{"arch": "conformer", "model": "multi-label audio tagger", "dataset": "short made-up English sentences, spoken by a formant synthesiser in many voices", "train_examples": 26041, "time_shift_ms": 50, "n_mels": 40, "hop_length": 160, "input": "log_mel", "spec_augment": true, "win_length": 512, "norm": "layernorm", "hidden_act": "gelu", "mlp_ratio": 6, "head_dim": 64, "fused_qkv": false, "qk_norm": false, "inner_norm": true, "moe": "soft", "num_experts": 4, "moe_every": 2, "expert_mlp_ratio": 1, "slots_per_expert": 1, "shared_expert": false, "subsampling": 4, "layers": 14, "width": 256, "positions": "learned", "kernel_size": 9, "num_labels": 202, "residual_init": "scaled_by_depth", "optimizer": "soap", "beta2": 0.95, "learning_rate": 0.0012, "beta1": 0.95, "shampoo_beta": 0.95, "eps": 1e-08, "precondition_frequency": 20, "max_precond_dim": 1024, "one_sided": false, "adamw_lr_other_params": 0.0014, "max_steps": 5100, "batch_size": 64, "epochs": 12.5, "lr_schedule": "cosine", "final_lr_fraction": 0.05, "warmup_steps": 250, "weight_decay": 0.0, "adamw_weight_decay_other_params": 0.05}
Rows from block 5 of a small multi-label audio tagger, named by matrix and row number. Rows with one number within an expert belong to one neuron, the router's apart. Each number is 128 + 32 x the weight over its row's rms, rounded and kept within 0 to 255. All counts start at 0. Numbers have three digits each.
Before each expert's rows are labels from the 100 clips, of 14976, where the router gives the expert most weight on average: "top examples" is what is common among them; "lies over" is the class under the peak. Only what is clearly more common there than usual is listed. The data: short made-up English sentences, spoken by a formant synthesiser in many voices.
# router: slot weights (model.blocks.5.mlp.router.weight, 4x256, trained with AdamW), inputs 0-63
# up: expert up (model.blocks.5.mlp.up, 4x256x256), inputs 0-63
# down: expert down (model.blocks.5.mlp.down, 4x256x256, transposed), outputs 0-63

# expert 0
top examples: sentence kind: statement; clipping; /b/; reverberation
lies over: /ɛ/; /æ/
router.0:161058142120099092069132159124071100119135089111152075138125153168153125133159136081106099083088179087129118100060081136110192138107125133102127181128098137137097204012096135149120143126120124
up.0:098135114128137136162139099082110104089119101137132022142101106121141093121115115174110131083136126137137103168138077130087121079085167118137142113163122169154104107145172147160120117108113156
down.0:170108167137123149092106085137115038119080104093132106135132122194099174105077137144108108155109158122175096139141099105080172255086168139144129127071152171152138085163119133126130176060158130
up.1:132176099164099116099079132149127141125174137140103070077075163092109173174109107125176135193119071117152126122144146088118146119120129130136120115098078164159100131166129155068129149147144190
down.1:169116109180114145121107110127146120137082108139089171117121116095149137114113151121139199103096179106114085121127163171108081116121117145127139146135153110149147106103172077098144125172108123
up.2:113150156186233147164135133152074128114066134134108057058111127150149147088098098105146174134157160119116114089144119118100137148155135070160118098135154081191123112150159101172114088108145155
down.2:102176091099186122151112086098153121233127106137161194179108153145142112163092165096122139155075094127159241038123138137154091119200131093097107118181100127193144104118134120135158174150114141
up.3:141100106141119182133143126123131121163136154071117133130145097089112112132137122158144125186118144137099116151142123139181186089062149073115111170124113123163111108127143160158103138099163113
down.3:132154151158141092141141128158150151112144085125137128165128104111153196147149187177122149131116133129146126062125183196125114094144158112122154118149095147118178058080136120106132136113153160
up.4:142132105113151105124088115217123147064174143133093117149094159146163146126155062102120187199116116122158083175168133161096151086127090126171124105160145115131080120120135120122166113110099116
down.4:070145091156171164152157166142160069191095145151159122137124095106188126098123142198127122141125125165122106134103100160071110150117141146129115134150097147114191150142161134088133081115157123
up.5:163109199127093146069130132108168126124117167102097168146133102175109145112110135137132060121103174115123080088109112119128155132197106160175147118174105136098117129102115130129105137123092098
down.5:147122064113108131105123126134118131125166135143197101176070102126098126104072069080056131103185068125161131182156113177124171129084143178149125135083173161137168102129120166181089104163169121
up.6:142143146112143121150154086190094129098147175138141187056142135219138136119115103130127152123102196134131159098160119147152118050134105111135111089173102147108102057149151131143102171093162117
down.6:183150140161144150077133104125184134180155148127123191090189096119126139101092083200133095139120137094146156142090154141127148166097142118122157114095116145090096151129138151104148124121135164
up.7:118111153147064156140161122139100092088144054116150172117172183154112095163112116143083185148112122132089149136087149170110102066076117098093123150053165096098121141093117101118157092165141116
down.7:086041085129162143170134102094102125087141166126127092106112147102112106160152115143105145109143111094164136151162120103125113086063157181159207084154071110150148043122135115144163119154128103
up.8:183166170097093152135105135159144091127060122182116158120056136097120154132145143116101104128138162145114113187112152129151142149119170108138120133104117110152161134100129099095174105112156141
down.8:142141125137128176145149145052166171122142113105135138148097165160146103161114097113154113120181093136131148101065184116108117132141136106149133075102136144099117095103171091140103139082095150

# expert 2
top examples: /b/; /v/; "every"; number of words: 9
lies over: /n/
router.2:130121109159108108138091100168127139123214131142169140083111159087109182164136159086130080138119104135132135136109162120132149086134149133109061128128102147147091156162132168140083136090157041
up.0:151123159122182162119110131119028115147140148085188153122123067176129115152111147152151175171135156136177133147131106152144135176091196116087182141100093111124072128107160184203129071176113139
down.0:166132101128136071090181170085103113091096101208158141076139130135109084132145168128179143089086158168121130138136120117130159098092038120088071109083060115120104141147109112215098130130190213
up.1:136115148135110117112080104085089121116099103109154163125122104115159152140115123105132136144109159068053163135110118135125155157125181159113142182066186177072130074155087138132150155178148181
down.1:090118118071066137127208146162112151132081128143166164124151101162115099136126087118117100155078093090137102181103078157076087087184126129113130177146110112151145142133121130093096156117132076
up.2:142118123185126032137147133152131096194125116100113202053135179076137117100135094105094095082132165173088139118108114136153120124106128052096145126142151094093135189118099131114144132143095111
down.2:127165118113097138134115115075135152107141110107145179179143111136081160168106169060126173126136076163215129091153128149127055126122094172103193133122134101057167101152070096217187142125104098
up.3:123139123105130186127109087087086096118095199144115109131153079138147113124102069153111144136078126155121090103108109140116139144133148179179142140126132098160171136128132188096168083090123140
down.3:122182121144131122162106157137123068106115139087140145086155122094105087127134153093079203090126141113101072136089128173177119141104108136145087139091171076123109132091173092121118082119100127
up.4:163129121120076140096134122135120158148100140089127111152160140140184116065079113118089077133166115171108088142149063138125108133156150127088106044115111069106067086154093111135172150189173132
down.4:118086124134132108149164114139151143153149121163060088110105138095102099147124149084175121076077128122174147135101094106162149148093105145123073160086121188220147114141124161171107062037085130
up.5:106125167137142113108108102136160113138152112147114096088091144149086099142110091166121145130127117070160099127055144133149155155096109150102125088113157120108031113137130110148168156059184081
down.5:115129136155099130137108159126123110147137190088187109119153101121124083079164153106123156051113145106199167175155088165111129142117111101160110133204170142078129105141145102108120122157128115
up.6:162115128144123132115153147110123138142130079125183199170088088126136102113099166165084101163095142138169120171057074135098097095148176146165110136113112184147154108074166113077129089177146113
down.6:087126165127130153147119102099115050154068153072091061084104094152137117135082148094116138121123170150118146163154137147156117129106124153074187099153206135123146132131195143127140077122138061
up.7:098144133127109090224104138173138080122106167144170201079111126124135118114178138142117108119111180160069166182114149127110154090193140118124099107177142132048136128109139134142116155134088110
down.7:069109126122112180091108063113129161091061110106115153237111159164145140106111140142155186133158054142175110109142138118100176125145164120152150082138173094173135105186040129144177170145135098
up.8:154154129144104139006200104085128154073167146129148154131149153130127171153169086118110130145111165106110123138160120160130115152120087098095123136114097120137075140143112098072167106147188118
down.8:139104099083067102113188114142072170138163164145082192164112142095147209115074174163138094144097117117175119083082155123150153141191178139150123151103081148202133067122089111123135140097123088

# expert 1
top examples: number of words: 4; "is"; "where"; "a"
lies over: silence
router.1:173144171155183129117105143174035114065103111119156109149147123149115088085154110153178210172137153160149122214127104114136126165129197128133120101119136097144133050118132173094167151185135117
up.0:171177144199117173088121111087157107153152142111174103140145143190116095132125156118083188094151148171122122121109099110185172122143106114160170099120170102161201100186154164172135139098143128
down.0:057119101092059130174119169194124116063120088171114120115114081087146163170093111138206114170135134096122104141138137113112110133130181105129110125118098111112097097150144087152146141125148125
up.1:179081115124174079106094090136090111126120163147119100187126166097186141095113157084143107192138108134153161184106139109103130150146180123147099134138119154141122148082159121129124153118141095
down.1:086096072165099187071171178122161143161080065122144144106154134154163073144138105140085131174118138154127085115118132101124122098120118126140120083131165132086116122105097132088116120144103123
up.2:105123067117113089227195102142163090185158179174098066109187092088154144139113107143134125132110159155130126169146189186084080068126124075116100102115084145086102136192136132098140142104130123
down.2:124119075107078154121099130114072102096097100156160146132139157078125130104113159075093153071106143151154080095070094149061162207050156112117153069051127146178150175147145128143123123139132107
up.3:125190189084111088104090116166164140165137135148097127095113061131126132106177168166105141161149106148133079131120185152087113174151120148114121112192157083189044150113145159157099132111127142
down.3:171084099120098126136163139080125103108150182104120151108154097152110159118178122117152158106106147141172102096066128189114127148152103138158128133128160195120129121082109091100151117177192135
up.4:095083127150111112129152116142116091090122106136125175068069163114126128102166173066151142185064193071142126107126155136097200111093149099103159137136166082096188086124130163133112146155147178
down.4:139101182116136151127152167183155101121151113112098144193161144155117127183087096106120081118138051151064135110106147112111159143111130094146138158091200124156083094156157144095143116167114174
up.5:147167111135111096056127208134088071169133097163192124183123110087102133136137097127103123130097161187142157155150121101097152129176119115141086109201170118127118122113150169175144167100148148
down.5:155113071112138135145088159154114125170106116129073126127111179173176104129151108194130203097135107116174118156125089187119132162154153119114084152128095093178099119086093058165135126106122078
up.6:085101080108054129147116087202178134090124159120151124081158096107139103116127131163122168128134149165097117147114136166165113186128147095140106091106215138226137131119110103077134121063197143
down.6:143102145117112122135145102115132101143177091118118075134103116134138126189122184108126144116112127145084146098176105134155137100137140124121188148145060180089092137108164151171085165202083157
up.7:102174120180160113132147164161131132100128047143160112058149127153174168128155129150115171082166168094090185122075126169115117110178095121125086196173133123112114152169085023108145151146133211
down.7:179118174078149144105130116098160098177124156129179101137122108131105108081118094097136093120132180149080094134172114058124120095151144105142137045097173170140100187175107157115120121094078094
up.8:152105091053130137178187157159124129122119142095124137154122087185028130143158118073051077132185122119061057178113128157114140180161084125143092139136107087101114169088130120150088072111152142
down.8:092131118131097132070108148119198160094156149123137115196136134118174149094084129143126179197081176170084122083193148140112098073156115143154168113134154149141122097109110183136153195135108150

# expert 3
top examples: /ɝ/; /ɑ/; /aʊ/; "our"
lies over: /t/
router.3:160138113146119107127089113137139182109171115152099153042126095112125128169143168092079119139073119101163091085127128142159104090088129167116136110181107152144098153096152139066120134116145125
up.0:141151087137124103191180111135136185103075084147169129105121149139161067090162159090160099106090151117104110130114148100075090170109171155113152165122100169128166123092127133125158086163121093
down.0:084142113117120121107200128163111118117110141120141083104114108145113072089158170105146108120140151076130132142060106137145086121094116160107152109172191141142148146181120114132056103181164174
up.1:082150132122171141074126096079146100099162116079157126187160163176113151207126101163129138120087124136138092149156089092120142132144075180171133101125105093136157136132085125120093113209210165
down.1:080169101091141097142143087083084104089126152121116073111085154150174180145092125132128160112130095153080105113139102138101078109135187143128121124212113110146182170037105104158112121116101099
up.2:143122122120143123112121125189123122121106107150128124144104113146123059145151090152162127131098233070118119061067122165162121101158148180158116161144107135119103132115138159118057113107153124
down.2:083128162087071141052159111097044105184129094135099095146122106152129165151114094119081190120167134134146046115109091169067151125125092114145100153130141107164115144115115142141165178096147120
up.3:162127154091182086121190110132101122095147142127166073160144150069139139090160168099173143142105115071096125121174168200144141112119122114119181073143156157096155149153092131119143084121126112
down.3:120080153137124127171123132143146168100116107160113099175104166102111153076146157036109090113088125128078158166167137127154153149118148096130138065168212118053148145084119137088124157117131105
up.4:137158084102108143121092128117109135172157119117088097097151115091079157128158087119137157187141167118191128151090145095131181133085154102083069165085173081122142108123051161132125088095123120
down.4:077110089103124116123161146105108212096124122169150112098131132157170161148086120192114061090124108131146176094103111160176152176100113113155096088130100082084073095164147151095123163178112140
up.5:150100144118097080126170113121184095145109155108100080113111110154078171155149153124122141091113127147182133129162134077143152106179089138146150156123159089098154111191158116167177122154192106
down.5:121130055157168108165134106029137157102125104103079121164111159156148127166118064133069119119151126182046151112150107158170107063123121116120173126144094170140115088174171129174147113102105152
up.6:107116090102144143095113144137103102185167097138142126164096083162120141111193119131110153112172135113125105091120109188122062133110125198116146119155122202125115089144140136145144133111120119
down.6:137124108155130071119179240112046063141106170205070133134112135139134174110143159080118083094129127169077141138131122185069160103198205119144127193118141129144114108158125150103077112142134097
up.7:167086156125109111176141105138159154113090139170158138126133227153110082100121135149109126137158115135136142128215165141093120139182138108110096171061124180113083149105123109106098151110062091
down.7:107105079108136152103101152123067106144117084073118099120156193172163117158101114132116149110038172150137114187038131082125095150119150110121170126064119088101116076063115130129155130163147142
up.8:078108058113126143125183118143111114070075124131091126117092100109173090143150138090055106117179135141173135180130123147155070140102130093121143134136138135090136122163154099149132136150088099
down.8:070089074123085134149139129117129109134133148103044107160203097140096120096148045142151115134108095094087107109089124143152097063114092164134100180158138138142082091096086150102149100130122085